config = dict(
    arch='poolformer',
    model='image classifier',
    dataset='flat shapes of many kinds, plain or patterned, on busy backdrops',
    train_examples=48750,
    image_size=32,
    crop_scale_min=1,
    horizontal_flip=False,
    targets=['count', 'largest shape'],
    num_classes=[6, 20],
    norm='layernorm',
    norm_position='post',
    activation='gelu',
    mlp_ratio=4,
    parallel_block=False,
    inner_norm=False,
    moe='top_k',
    num_experts=8,
    moe_every=2,
    expert_mlp_ratio=1,
    experts_per_token=2,
    shared_expert=False,
    patch_size=[2, 2],
    depths=[3, 3, 3],
    widths=[64, 128, 256],
    mixing='cutmix',
    label_smoothing=0.1,
    loss='cross_entropy',
    residual_init='scaled_by_depth',
    optimizer='soap',
    beta2=0.99,
    lr=0.0033,
    beta1=0.9,
    shampoo_beta=0.95,
    eps=1e-08,
    precondition_frequency=16,
    max_precond_dim=512,
    one_sided=False,
    adamw_lr_other_params=0.0017,
    grad_clip=3.0,
    steps=14200,
    batch_size=512,
    epochs=149.1,
    lr_schedule='cosine',
    final_lr_fraction=0.05,
    warmup_steps=710,
    weight_decay=0.2,
    adamw_weight_decay_other_params=0.01,
)
Rows from block 5 of a small image classifier, named by matrix and row number. Rows with one number within an expert belong to one neuron, the router's apart. Each number is 128 + 32 x the weight over its row's rms, rounded and kept within 0 to 255. All counts start at 0. Numbers have three digits each.
After each expert's rows are labels from the 100 images, of 14848, where the router gives the expert most weight on average: "responds to" is what is common among them. Only what is clearly more common there than usual is listed. The data: flat shapes of many kinds, plain or patterned, on busy backdrops. In brackets: how many of the 100.
# router: router (model.blocks.5.mlp.router.weight, 8x128, trained with AdamW), inputs 0-127
# up: expert up (model.blocks.5.mlp.up, 8x128x128), inputs 0-127
# down: expert down (model.blocks.5.mlp.down, 8x128x128, transposed), outputs 0-127

# expert 4
router.4:169119130092170117150096113095134119160112178135174089181119099122198129154162142145192128103112113095094132086086089131157137106085146125096161130103094125139157136105117142135082132070173119144166085088145137065081107141142091148164100130170108168217080084123159092165090144100147080105193110135087125119177058176108131196111154094157142137121150139152160166131132156167102149085113
up.0:080096133091140173136163096128110214123182134154166156121124137143123115216154164218117116119107138089131107103113121092071142144160117106118088063130105163129145158120154116167076118107142106136112158097081073128114079119134130153115088103136126088128180131177166123075204140152140119102161154078193125126095136136086094151124125121158140106112080165070089119157121135130080119054127
down.0:216212082144096086149159128062073107178139100178111158167117153141139087126094080153147137145073109150155118158140138177126154101097099170158157128115109127150171090132121179122098165145143076120088145098135086125139172129130098141100157162147125095111139139126149155108137149090124139117109118146147123065134128165125223149107107073107113147095124182066110118192112117095180150068128
up.1:140120104101124088148139114213135102049113180138081128153139162147114092104062098152159139141173120118112128156082143123081094086122107070129113149127128120156117136116126145094070124135130157154112115134178065155065074125178099109115089169187145135157127114093159127166115159072125178126131095095165104086119074146183104154111151116173104165095140116137158190153111112221092118153129
down.1:120075083112108156132104139144147134131116102045108148130166071130145115090167162126156181126079138042124128150084119141199121110176148194167137088113141107119124169117140151087180147093158108103168144126104071101144108176135169102155169084176150177135129094186139118087134121166104110140079171142164083140182141121096108072116129157089108155140102066139132071133100095094138107146098
up.2:158112207129183101146131102137089071140131060213126138136112140157149152153132138170167095136090106096128098085132087101129085087135085105133193152101101158146143142095184200183134099130167128166106082108173138077104079133105112081118071139091055130101103077137107133162134168154120130123138166152123150160122114140144081140094133132157146156130096210157147092122127148147100118081110
down.2:132190111110125173048125150169153133123134171122167127135080075151158116122125075100118133113177129093132157205103111089150101139161107178123135134117148130123154133110148094066175149142153152126074173155068098180130216138119134127127225129170165120112076167073111160114144104171142157092109137155144168114130167148134140103163098079136101137190110188122121116151124109123170127081139
up.3:130085133112133140156100104153100198143126136100102040103091069147090082138114155153169148143127064089091126131123120099125160119116150154116121092117136169156111119121086137099085115148043156214145113173125166143112182078125149138084160164118138163116099082120127173097095133102151091151118186206167127111115089125129119182166125144188132081167079155112109131140137092067138154144141
down.3:097145181117084148163111075125109144137125155102139117096097158105179145139136161111103100115159138167143122125090095083079100087074137159111113085131107152139144138080159150190156125122110158137121070157171077086148101163123073127121099180139155135113150183227136104155100056174158117166185153096157169095118156174134176089171115097160146091161160094135139078151122104152112082157102
up.4:191146161092129136128103121106136119141132150126099084185127094103145148058110117160108048137138120123120079113149115068175099096086081132063166095124115066146133130092080127106201144060128130148141097135134158193087085126148122054170135118156144098123135105167099146165105136156153175115113160159166106099135118143081159131125100131125128146168202081097067199149113112119141107115112
down.4:107114136164153108109178064135088106096150153144078137090154146167118103168147130148200153088134110166132173099166142152095116079170168148141080131114107131127132178081186130175129094158054162120122167125124111081133155115123079130114147101099134125124151133164079120132155079097163099154070145139146132169136166099172116105092084153140127153072079120108188102039099164156138118137204
responds to: count: five (77); ellipse (33)

# expert 0
router.0:122167120069157152132096118170053176151116136071092115125117110142142136151132181151141096109124061102121198136103170106089128184085116128088184150104112102169140104112196123137163165120145133150118135171156144132122122137141057160086127071036115115122097177167116154167173099163148137101149128130083112140090092095114086127135104109155127145135101107047096154151141172103122063164118
up.0:156097101130178034128120132113063085126114183145061118115128122110141151122124120155135128088089118114078170103134084113114136090116116108100111210165109128144115099185160116112146126116111112201148172094110119099108057076168190146149112177155118083132120135164127084137123098107076110094161127072120130163088105107143162139129077105094164104118116172094117122111212120114134129158061
down.0:059160132121104120108151150125127090145074115156132152179171165128157117137129150076180169079105144062124116117078110084112103145083144144088095104074152187123152158074090134124169157122207099088105194111057124124135109143147131109160106098194132163145122105170142084088128119145135122117115145115154142164172090141179131099086159091095141090117157151088168133086129099105138179166188
up.1:106133153061120139181083119093102161119119065122102177121116120180180159110151080139125133111116119158062109128171119101112145190065128193153160108213175152148157187135159083153188054106134119149130121121105138140085184150202142094107142098104152132069118134097112147081115052082115121139170129148093143125141096140130132120158142153185117158126099088107151091144117116131128149123133
down.1:083169142167122186153205109177101150094101146129162131129091080147117137117139144113174124146143101126136128152131103111126138175144128164112101118081099106139102105068077153121208142122142118064134137073130161125118097142093128106079126147141104136156104205185102108185165101117139130124150114104099086108187184090094131087152106084166115036171136152144094171124102114162198142130084
up.2:115142074120230133087097119175132149173112118122169107109121112097128136119158131132187114155129117099084130109167149136063170107103109140117136149128133165106131053094121151141125170079107129136136163124060165060136166124112115166126199113115052133130152096118151102061138123147104182169083160121134168150103142141074119171127169132119087122055188141167093155098166113096111085130128
down.2:105111162053139097134137099053120131149125170099116096180138102112140099130131120124041119094070068138132108156088104115122154111186130125148188149146138098107103115139081154136146123097114122158089098159177079169126078151144094175170088160094096073167150144139087155133146082145125114138188119184141090137161111141196177122120151058145140131175074144178135101103165116117147136161159
up.3:143158183115145137086120099150093087109121135159135135110133131094141132184069149168140155109129159174110081185160153100126056084107116120095146111102132155145132098102159154118146106086144134113142112163139131081080171116131080138088113121121079152073194157050108106144171058139224140128135103129149084112032138153104142118098110115119123062205126155125163148167140143110117123146114
down.3:142149112076129132107089095151100159114136191079199091136091128149130133145146166143112112150169123145143133174115139187114110130142140114156114126157155123082172089083150125140145161090163138125071125174095105103105129108103144084132130109134125068144088049239127144041163094141141097137135109098114150138119197082126088120141112152094211120126125165149131100064104123148194139129154
up.4:102145128078134108081092112098078143128106123051129150154157136157103122070164206111107111085127121096127188125122123111132122122187174166086170107074118110120135160139087119106157098112096112123093090077157085108139084084144153086108135086140108057152164114046152156084144125100112164138096047085134117145122121113139153101061153135129117163112204139110105078155147143094167130116143
down.4:184090129198141158118134160137073119120120156141145126087135092099100125177190079181191110136136148186128106126116143160146102123138154184074092141202153156085108110094155152200088100167178148103155111135124180140113137106118124131105145118093075076132138153139090093127069150146168121131136177120159117144195114157147090086078134113101113112131111119138134103167156100209091069147141
responds to: brown shape (48)

# expert 5
router.5:172071153162173134129122126091147153171128145126116116106105074129058200122179179112129157126135068120126125133206117183153088114079113104113149135102147156128196116152131134071191109101147093128127109159106133124118132078101147142111117179080129094218124136072081111145119113163111176142072175083165145111127126114110140129058100141095136100187161140142119094119161100111097103173113
up.0:122125114150186186164126095106103141151106119141087168099149138113218159116203142100078117138152144116145117139157151137102169095122116126120042169136103154103092151106163121121126141146184088133146115148113136094193132081088133170143130113099043176196095122152161137158135069120176096195142146120079124133158156159115151173065159146123129130081149125115117095163118095136082136108075
down.0:167150151130136078130150133166118093125109090191097095149121148139132168119062091131146153133097141124091102110126122151094197131189157094180162192121140132177130105094101159120137131095091151191178111136153157183142091160162115097110158149166168104106159165147132131122112111130032139124104143118117092138083051118095110088125132113117079183086137075176191109128129158096190148142162
up.1:151066159185141082153155133176186132132084169091136114154145173173123076184117088104172113136071123124161135082150195131143138123147110126169130105152153084110102159139057149109094129120106145169136162131062161075105102080119163100112100186152107053144138092068184100121126115092146106134079104159128093127162092109118093119162140099116119173104134124163142163195161090102137148125124
down.1:085095108102148118142186045147120166127132128131122179157073047139088089147159128112131118098105129095062165105119085132138184117125124138159145213113134115204041160067151162131138099107148157169145109143135117124147132179101130150137135166122146109105126121087060108085130152147094111137159141162051133186153133052135136108126184132107135131157161128102141103126095171121120104155115
up.2:137139149149129156125085155159162103088140143153131068105102107148168169191179130191093124102108101129091088125107071131179127118108098177168130068105178154161167110145109092110161139098116150142063083135062119102104084116098145124196097145108076160123154139124082098100210122127105071070230129115093130170075131112132154154126101144152139132139135118121150136125157160128127119163157
down.2:067093136054106141148154104052135155161117149113111120142113146119142090144090163133109088158121127136094117154145182111146106171096185098170141092130168128083104107044123119079184113205138087189110116097114073177135128128082110146104158114121083131142148105155119141192170123136114153117180136171109172136122202132172144095115120100091143114112138178149150107124176126075171072139120
up.3:097051108128101100123146134100176112060094129168131091130108137141156128105081135130144107114085165147094107181122195120132166086184139124104134136104136090144069105157114124103117191173088134132083166179176103143074134105119088121080150188140114109187150135154065063132143145123139116180124105158135136158188090114193177100068167091114102092150123161136147108119096096110079119113133
down.3:128200141130123184105126081137090130161144118117117156159170143177108146188120114154132137155102109045082093101134119161108105156116145161107212101120131135106135143102129156153136110126114104130185092103097119114077070183193167133122148059138130134100155071113183177096170075121193142134183147145149092111143142144122107075152076136109169171142153124122112110089148065169173111127120
up.4:109117108133145105149126122101066063141168122171154141101088133164112149134101151123148161128150150093131129169145135124197155163137059088157118202106131091129109111127077125107148122113114122210170129155152146100150113086148177122199109153130088116187189132129160086127115091116096167143080133117101129120127088087243102145139086116090130095189139138084156111144090118178113080113139
down.4:186162180108177118096152075158177073013103193138113129114127106142145121141141158146099100089081110098174121133163111097151085135123153112103130121130152179141123092066127084142118148115165139123096128133086063107122079166125116143132149115122117147137141085111153151171165164075141123096157141077162147115093126140105222165106140086104143151137181080151111115159128161046120120127136
responds to: count: five (59); flower (31)

# expert 2
router.2:147138073162109170108121128135144138094151120154159164078205082091153129139130104111187171139172168153131086130162113072138115087193162165138113157158177139081097116129082131146111126152156087129131103144103128153146127110080134166079172111103067149082172135132122072134156138134031094097161136114130122080109117138117149095159149165147099143172117167119105066082080087134189161095159
up.0:110185138185110102124073117130136129167165113097093134109217087101139131112093153096180166135144173156145112085146088140112165118115117114168108105123197118130141070120098107087128147145102111105132083189082110184167144086157138142092154196077116114097149098124144126091118099092107147106152206110153072150103166092081075139124109036103129202150107138124121130124138140131141105129150
down.0:162112185099122125148195114136135182184161126120179109183091119159150119083131125151077092131097117107143178142071094130123100141195153138131175132143149135156141166124171153134138100168119105123084088059116113101128147167100144119167155102052154154145109107144129170129157181062132160074133109189150176191130077139155098117155126191131140074104184090083177145152144110128135138130131
up.1:076071158141134129108128120124135112111130120139140124166196093134092188134145107117135163059125121094117169087130133155109116119137129117070143148054113171131159185172097122054074118155149176160073085117169141085156125096049099117149139132130106153099094135135137157122203181123123133190135089099121117140135096122130115170140157104118117166154118119102155039155169182147121159059123
down.1:124225198090185068123132126124136158134131115117138090086121162115199095123134073096166103169077159115076143102110126122108092141113197128136123116131173120112103000078149139149150098110145122099148153161145105131106167098187095133153114136173118166122118137132132133147149121110090172109114127141124123162126106140111127139043102143078109104166114119150146201089127122103111094113150
up.2:153072070101139140106167122096134117111134155117160173144105142112149151125091084144156075078176091126070127081081106147084150155122072082111107145140145142134146121138066057139119089078151164123177134150080158174091105105126123155129100152157082189158152119157131094100138129124056190088170054140164116135130146138068126174146141190119122115122137124092174113085106157120140155154076
down.2:154129162162148083139201114113128161079110131137089113133107135139061104123177135139059139117157069153166131081108196076167110130176058141117173094109118154150102138144185113134117163124112169129166129172116150117145168185178117108113153137132145163154103085154132076116095090154119103155084138171090140178120095099082108112127091105175156134135149120102149109061153065183120101171177
up.3:076142159163120132070069143081069065108160108070125161117121164141144115180194051132116134108139130138126155134109134118148132109081172144170055146144127185124148159167102136083150105124177106153111155127051136143129170083137084135134114196160113162158129127070180084121142105110090161171146152119102092067122170129170104106112078089127147176133134095079136159135148142125116113107157
down.3:154088133135098146124122083132137156138142152163063151128127126131149164112101152122150081124127130132067078117099105152162133140110123090217159158141091134200098116047116176133121053145144071099128150124224134100083106145081156150164131104092130118160135089135175123100125107139189104145140117146137145132162190119123092080166126191145116113138086107080153179081113129064140153157105
up.4:045110129113112105149122137108150111135136201109085119120165165129074148124138130154156157122149147148121127111096072134136146086127088112126080176188139095124106077126165077103111074128097072150082123113119142077167124179093143154115114187163148127110061096093171163121140162089107126152100140137142185223187138134109187159131113129186109099109111110143129119134059161172138146170093
down.4:139150061134132127137169096174189137142096110189131131082116174138161115209148114101110173128117130142109163126132053121136062103119110139166060131111114143091174102108112146149096106133111224118121152153151105151119122139118132114177169120160165142100117168093075126130106133130158112138107094107065116127088130133112086106123152178085188184057109111152167104093127156048129149130087
responds to: ring (56); largest shape: ring (50); frame (45); largest shape: frame (31)

# expert 7
router.7:116143129077083139118115099105116096078200122106129147209128151127142119163096118094115129111129159095119164198121174098111176155169107161172112127142119126187139161122098128091163112130084200136102164106136163144104174145164176119166107107134133183090089170226133133098130126144091130102094070122072114123116188081122129079181143135158167140077105137056126112149111133109091121106124
up.0:111147128124086118097094123095171125159110123147135093122175117214187078176157120112102085135051121113124082160091162160091109116080138154122094142121195173139068116109052148130147118134159135120100099169142131093158084198104092099123094083134129119097090104104114127169113106133140102132127123141156153116188171150114093135153122198103173160165127136149158139180099124216171144114146
down.0:130142209075136101164151096142142133171138145104117152048157059158144123136131095118113105088163151163140080149129144115091190176119129151143115164161057093127111157122159068127110144091098110104146135087088126151186149037117105127118134133106152140117121162108118158180134115151077102180105140158134099123126126146211109158139110085060089109155147084126125082123118099157096121199160
up.1:163103120091163088161074145105139155134097124196137083182123102190118140117087092129123142163115106126109160186113137104156123164140120115148112050204094157062090143094092198111144108112148158115122130102171099113151097152109095131135128099100134097137151158092162151133094115085184075162122105152088073130078147117074095193203131088082139146142133089120125149094130106115159101083155
down.1:118114138155148145118139109114106130145055181143122168095110134096107126141145207157112121086158103161141141197209119132100109062131187149096074136119167071104138180149105106133171183150077124119170104093148141130149108164128137096115138135124182135116099104167115142111123115121075072129128150068112105139117141108101158130164107176098059105110118090174162101199102153124210122079146
up.2:148120131080136125172105164138127135156138090105106157099114121074161111144082118136132078089116137137143160168125094134099094152171055138150151171143208147115163156117073176078171150134163110111126115092140172179141102099113094162181128136166136193129118123178130132129143110111117138048089161202111089155129138136114104093205097149140123135130150196056185120162100150069112138110141
down.2:140124108200196096091172089104142108186174164099174131086095095166146088143159199137166139088105120100052149104170127150123153116116168105117114172141140103180139108114105148172143063162108139156104119112057132118088132124131172132115101114092118082164182166102139080112138138158142084136141136075134147096135147156158099182121101102146165179090098128121113151062084182087137138120148
up.3:093125198139172126125195164148181113166139133174134129125129183133105157120124109088146119201130167129162137121118091112128125105128163182148173194162130168144169128177132127063102179120142051145179154155104100140122132106121103142172140183136100104103168059124150099143165150125168170133130162120152119145144156174086085158124114108162078070107109114146113147161105080170185119181173
down.3:131122099139122157146034214112129110114115098127080095121134149165129115131125201105093165119169142097128160119139127112152149084117152176120079081078089083101133184181151100186191095167165171145180098118201170145115149153127115128156167075165164129173168179133107155128121102137096118103143139121155102129131084146093164132143117168148145137127161121129152095166150162088162145082068
up.4:080139121133112140085132112167120150073125102142155114112117090121156066128137117119140133078155111069113146060117147126161135096178121124113163105142166127126160103112105172096125141158148185103094151027102065101145090175151137150158141094091136132172146074123125155082122163130164199154128120121136084118061112070031104146143141173156119074145164088142103110103108137155184116172121
down.4:182155139185088125107167160091116121153108145142100164155110094079089149108109105145143158162132139158149093110194112151164119129154167090080117148148117171174151127101122092149166169159160186116095147128106114155099184119079101121073144093137094074085124090152158154176125162141111109075092108121119118029158144156115144076144123081122214108175128204086126153152131130094153117112138
responds to: count: one (79); its colour: white (28)

# expert 1
router.1:099144110163110132182152126098099111115149096113043123135080147137081102092065185114095112146146119122118146208180122137123099160118078162152160130142110149210156142122119166107178137188105097135140156116072142161136212115118164122087162110083155051075139172133063152076145142154105148125117131121163139134112130044141167074127098129129145101120146112129116125134139101123149102173161
up.0:056127147196077088130137122075057149127121128092183142092163136124119129115215099134074130080188109172156129100122138131138110137101162103135113130127071086143135054098132132133143107122160150075106141060093069106145143111172143158129162163182145124113112153112074115166134104093130122167057129180098083169152163191136148147159157141111125119154116153148105096117104186115119119121093
down.0:111120104116138102174143078189121082128103141172174155119116137135079125158121134134176130150040191171150097049148107149088139117119162124098160123135089128163156108118088158162078170136154137138082095119124127094119095108120153111172112109128085144131245152133081144177125104128146117058101144149147139107125149121119092161065100094130190158109152077096144098106141078134149178144156
up.1:146197114156167100135117091209077163067086166130173034131108158159108147114128116127184122201136088151130116147154067140134134086137137090109142131092107080144142181105155102032143139146136174134089156093138145183154155096135165118107171105101131166136137116156138118083097110100138135127130111157126131160134179107133134127083115098083144109095112084159173135101175121090066099106124
down.1:088095140153108139043128115122139078113144127114080150113128121207121110075152152129157066084102119108091107107081138150136144214097136135155114159136128146162151161120124156176108153087082162119165192135138117120164104124131155107165106146218052159152098169101186094140112116119103139137159165118175131109155108157142109133116138103140078132146124136123097134106148116125032101199181
up.2:104083119107094132095159100136111135050139116146122084082145137138128164087085097104118144151121084143152187179154150163127095030102126160188085119104110131128094121136168136105068098081126183121121116141118157100147095112190111126173068140145134118147074140104096095098126159138172140118160115126110182111119098184203114076111144143143125142066142203186132160120151080136130168142137
down.2:153121170096130069132136121114086129136170119071123144151162091087126126149145109118060146120121153172117103097102194047123189160120092163104165156131118132110143131110141149093090155061159133145103117120186066139121157109085113111162169159104101079109210148206132096093121092151126160185090165165126118138102127083079154089114152119133147115151125108101177151196126109142108074139165
up.3:167120133096124073177144089087107083098151114139142092138172100097196159138135140086097104184142114145158156097065117148186139181157110112166164163109107121114184188148224167156110126143130150170131171090136121133169156075101154109130144145172139114147148130127098157165135085145158131159168119027149115161144140139184097124144131117105106115130140177112134163164169091193156153103138
down.3:112141127135133214107104170163124138126107142127151064168071166098133109125178130163186175105140121059123123153160088147140071129131149086125150110113102145083101158104078123117122145140139133106154128106077112066093179190163150118126098108115149164138182123159126118098193153124151192121130140236170151179119137087161161105141114125121138165157120112145091179153093177088120103101093
up.4:140140094137127114130113137126093149072154131115131151055092137074175066120156069135151143108145140200196087145122119098072162092132180144085083089092171192152160153149072129128132164187122101112158104093136089118138145148176133077140133094109147144104117143118079193093177091156100135117186145189119187119120089072128130111120060132153118120134129109109135133181109090157147146148143
down.4:138164129122167176118080119144106102147083199099097101145198112110105167125109140116154129131173145191057109157126101092130122100127157129128085135111092172159108138086145108127151103114114117121163146162140104092104117151098077126177112118128058091110108183121168132134139130125169105103087051055059095167122143144216145161095158077107130119136155162192121141089182152135154134157128
responds to: count: one (77); black shape (50); its colour: black (46); its colour: grey (36)

# expert 6
router.6:154122101182097150068185146119170088131092147122156164148151149186177081048129088163108129137083172104144105100115054146133144070112130093116074122139146138085057089110167119146099117179103150104074100109142082078141068159095149088159111135153143150168116125066098179155123126114161138133167101124102140121112121166138093099155173143098137157101150125169111112154122073189113154112146
up.0:159100150123137111148146103100143134173209104124152167192179142115125126151127099077106125086104113116089129090129118102092134119191140160142169151124134154189139148160121137084111090114073166185072104186144088157097115184085115144207185116168113149152107156123141188162098130115193076061128126106133109097130110138101076161128100111147111217129116118139109121157096087142160113126103
down.0:144134157124098119164113082152117046106174199144077104117153137096126165102083138109153054106159180116139132155142163136153146160108135135142125079141153112154055145139089084123143135178092109128149121151098132121122094125091131170059099169088144132137167137161110107094144141057104137167129150154140141070093132153156115102122169095051167081039151150146157184134142145131184108130089
up.1:150110142176111149147105076071170099156112154133126130166159103142120116183118122132142098140156135176147129144146093142108100103092172167076132129174152081152122144126100149170141126138083148090099128096053170130190171057120135099134167131123125073147207177139134084119098152122149197115170128201072092124119097086078105142147088178092110157144066125141144174157091093132109091113148
down.1:077150155058125115095163121077175110171131131185144133121103087126181171093099137150065115166148069115123190117128112167134122170120096077134159152146158098057103163143129117114156108113124145121102153142151158051100115165148174168171076139090108123138145184120206157135135142140080140138127146082141226136147114154145148105093136091133148087131099122129156176142176143073141159119116
up.2:116088164120127134101122089132159088168122224081114117131148126136081171213091148169153108155137149071052121147123125074104115113143145140140148107070116078118135111168156157177053168147093147099096117105154101109103131151152111171135118131150065139189120171115106103117133151083207104150125092124126111148171095106150151129078127116178048162132092141130106100149125128142100156126081
down.2:144113122172147067121141126109098154161107088137112182132105111139169153105152156115173151157119118116047187150210109111121152145104157127139157080157135178141180131093139112028124105080197143120175118122135146131074160161151129179148121144117122133125119143115052134105065175098054090125168113165134148154143093113139083056114143152109146116124104092092130149147153135120130084132184
up.3:104095158109139133147133148115165137097117110169159146115147138112148125096071174161109115042156122128103128147174120146183148116087119090169098147128113134104103112087170053109148176156112126083100068161133143137121127123095120126151149101166114070153107118148159186112091174106134104095157076205161074140052176164154076086062124077093161158101130124157138120141159082142180100128091
down.3:107069132193132123109179056099134090130174120113145143108142106169090129163147104152135072107127134093154136083098106085090119120201159107157175044117170113137177154087145125120155115160145106139097185133136165145172137135138093158143090155154193117058096153159092152198088087091077119125109171080106128166150132151165154117112140112140080096123159123157143120077101171170159118136149
up.4:093137131116092102107151141119060171044151152130123090109084124108088141081136088092059097109087116099146071127129101049122140113152116144106108129101104159099184104117134131127126123143120109113102171132154152118087117123161171032112098141163157094184115129127151126136148098118133175072113138183115085055136100165137149175111158093147087124165109081122098118138098110098164037165130
down.4:064133082164183083098107036152115103192156113134106168151133082136177134134104155127208154131104150121091126103137106149153151136084148093133095126181146174145094135078116173137076149126105149111116071133079140138159118142104119175120131142082076127117151125126156063099143103173068108213122149119132129159113141087162048126147135142161165136089152187138164142141157104161115145136127
responds to: count: three (41); hexagon (36); largest shape: hexagon (25)

# expert 3
router.3:097116161091145117154144121192091157132118118169115155105124154101116129103070110158135094110214185172138095141116143091125128165135119111089113140120163128137141105108108097161155124103137238113117167143159160141163097144152224061098119135137128126068172091123143137060127153129155106178080141094175106089165177145114143156051104118102135118112127187129174137168095143104143169127144
up.0:163161128115136128118121146111137171132083152200139166152108140168107146076158087073139066098137129178156170078095126126157159108157156116119102132141146184174088105145090102182139130158182158077096125117127078156107093167109194147152144126104129161098114126215182160111166129155162044136104108114158130074148166112158101096121092164159162125139092112103139152181114154127084139067145
down.0:173129121123186119146177044134097112116136094065124116108156134079156133138170116170134119055116095156118074155069197116155117154107114125106194102193110050159143130070129107132146107099132139152076078145124155094127105134162136144131140137144146151157125122189116123121155112104111116141116101090118100181131067092114104168161151107130127160115130139087127143060187102157104211126084
up.1:106187123190095101113107128103105169178189097054101132128121120117158112175169087120118186076125132133152163139143194172136111127063158155126097121129112119123081137122136122049193101131092168083153131154088124099145137073124131166163079089102135120140167150096116117186148120124088125154113163141175134175135169106076158154139163104165124168182131196152123167122135105106084173131111
down.1:144119072089174135164134120146111143148122082206151129082160084170124169112162130109181068112169096186123082095092098094143105087114107089114163127123143110170121150134147126197115142079165138061070090113225175138136102121132076158093120092090109154191155125162138097101082136105110079150113077154077138145142088153128134151147116132143101129100118158138151121090159105152168143162114
up.2:143105152105145125162132117138115136140092159110092105142115075074151154144165136213189152121126145143068133182167116086156080058097168141157093143132125159124105196153146140178101117140045117164144119071148110163107189128167145144133156159197102145149090125144097148076140115117094077135101107215111106101130087146085119168144069095111128128112130154119124171162152136104122128073102
down.2:129094128109158127178190057070086160151144182090082108147139110107158115163118176156179115100128111112107173187138094114156084108109134095140063095147124184137146170052136140129140130145106103180101098110159086117095160122137105158137152193154028103149033088136130114146133101136108122139093171160117175118139133137133124143159096066157128145169139128135162115074118160110131123114131
up.3:126159166115109119111144151057169184108168146179143161133148057157141094173123073156138120154099131084085078071181105158115103067206105081085102129122138147147138152115149140135129062094110071194111142136116136144111165138088085121064162123142052094156137140156135124160124143149180137111138123125110155107111136109121125112101177135099152152150133086133129089199142176187143168151119
down.3:119115162186104107144117126187128109151102152143105123154118193154092141105128138180099161072201154072156115128072102169089137115106148182121180109143142105152087141110095082135119172111156182085102081121130128106176142151169181081188066136085157167145156155166134124104101096112104109194113109063151152167122112120108137158157128100151104132081159124167130060149119079118119091093097
up.4:072137091144131134151100119107184101196146128123156136113171059156053165133198128111083121096121108170099119155093127187122118166062119168139157109126133071100083110126130114137184110094093120072064125218165137145139113110121162133125151110140201139120180140119133159205160127128113120181166140140179094166175094122125148121118121102094133176093097177124120131100147138144131154128152
down.4:171125181133086088125173102149111146130124142139153110096150145116212181142180159150170099112093134137168155162121135130157081100114115120152164091133151168145167151093128155177121118153199142126152091045113105136156161146118080104142110160097027109176114060116146116114065100141137141095099163138125107126127046110115097148087107170127104093168186144137165153131120112063151114140109
responds to: square (45); largest shape: square (37)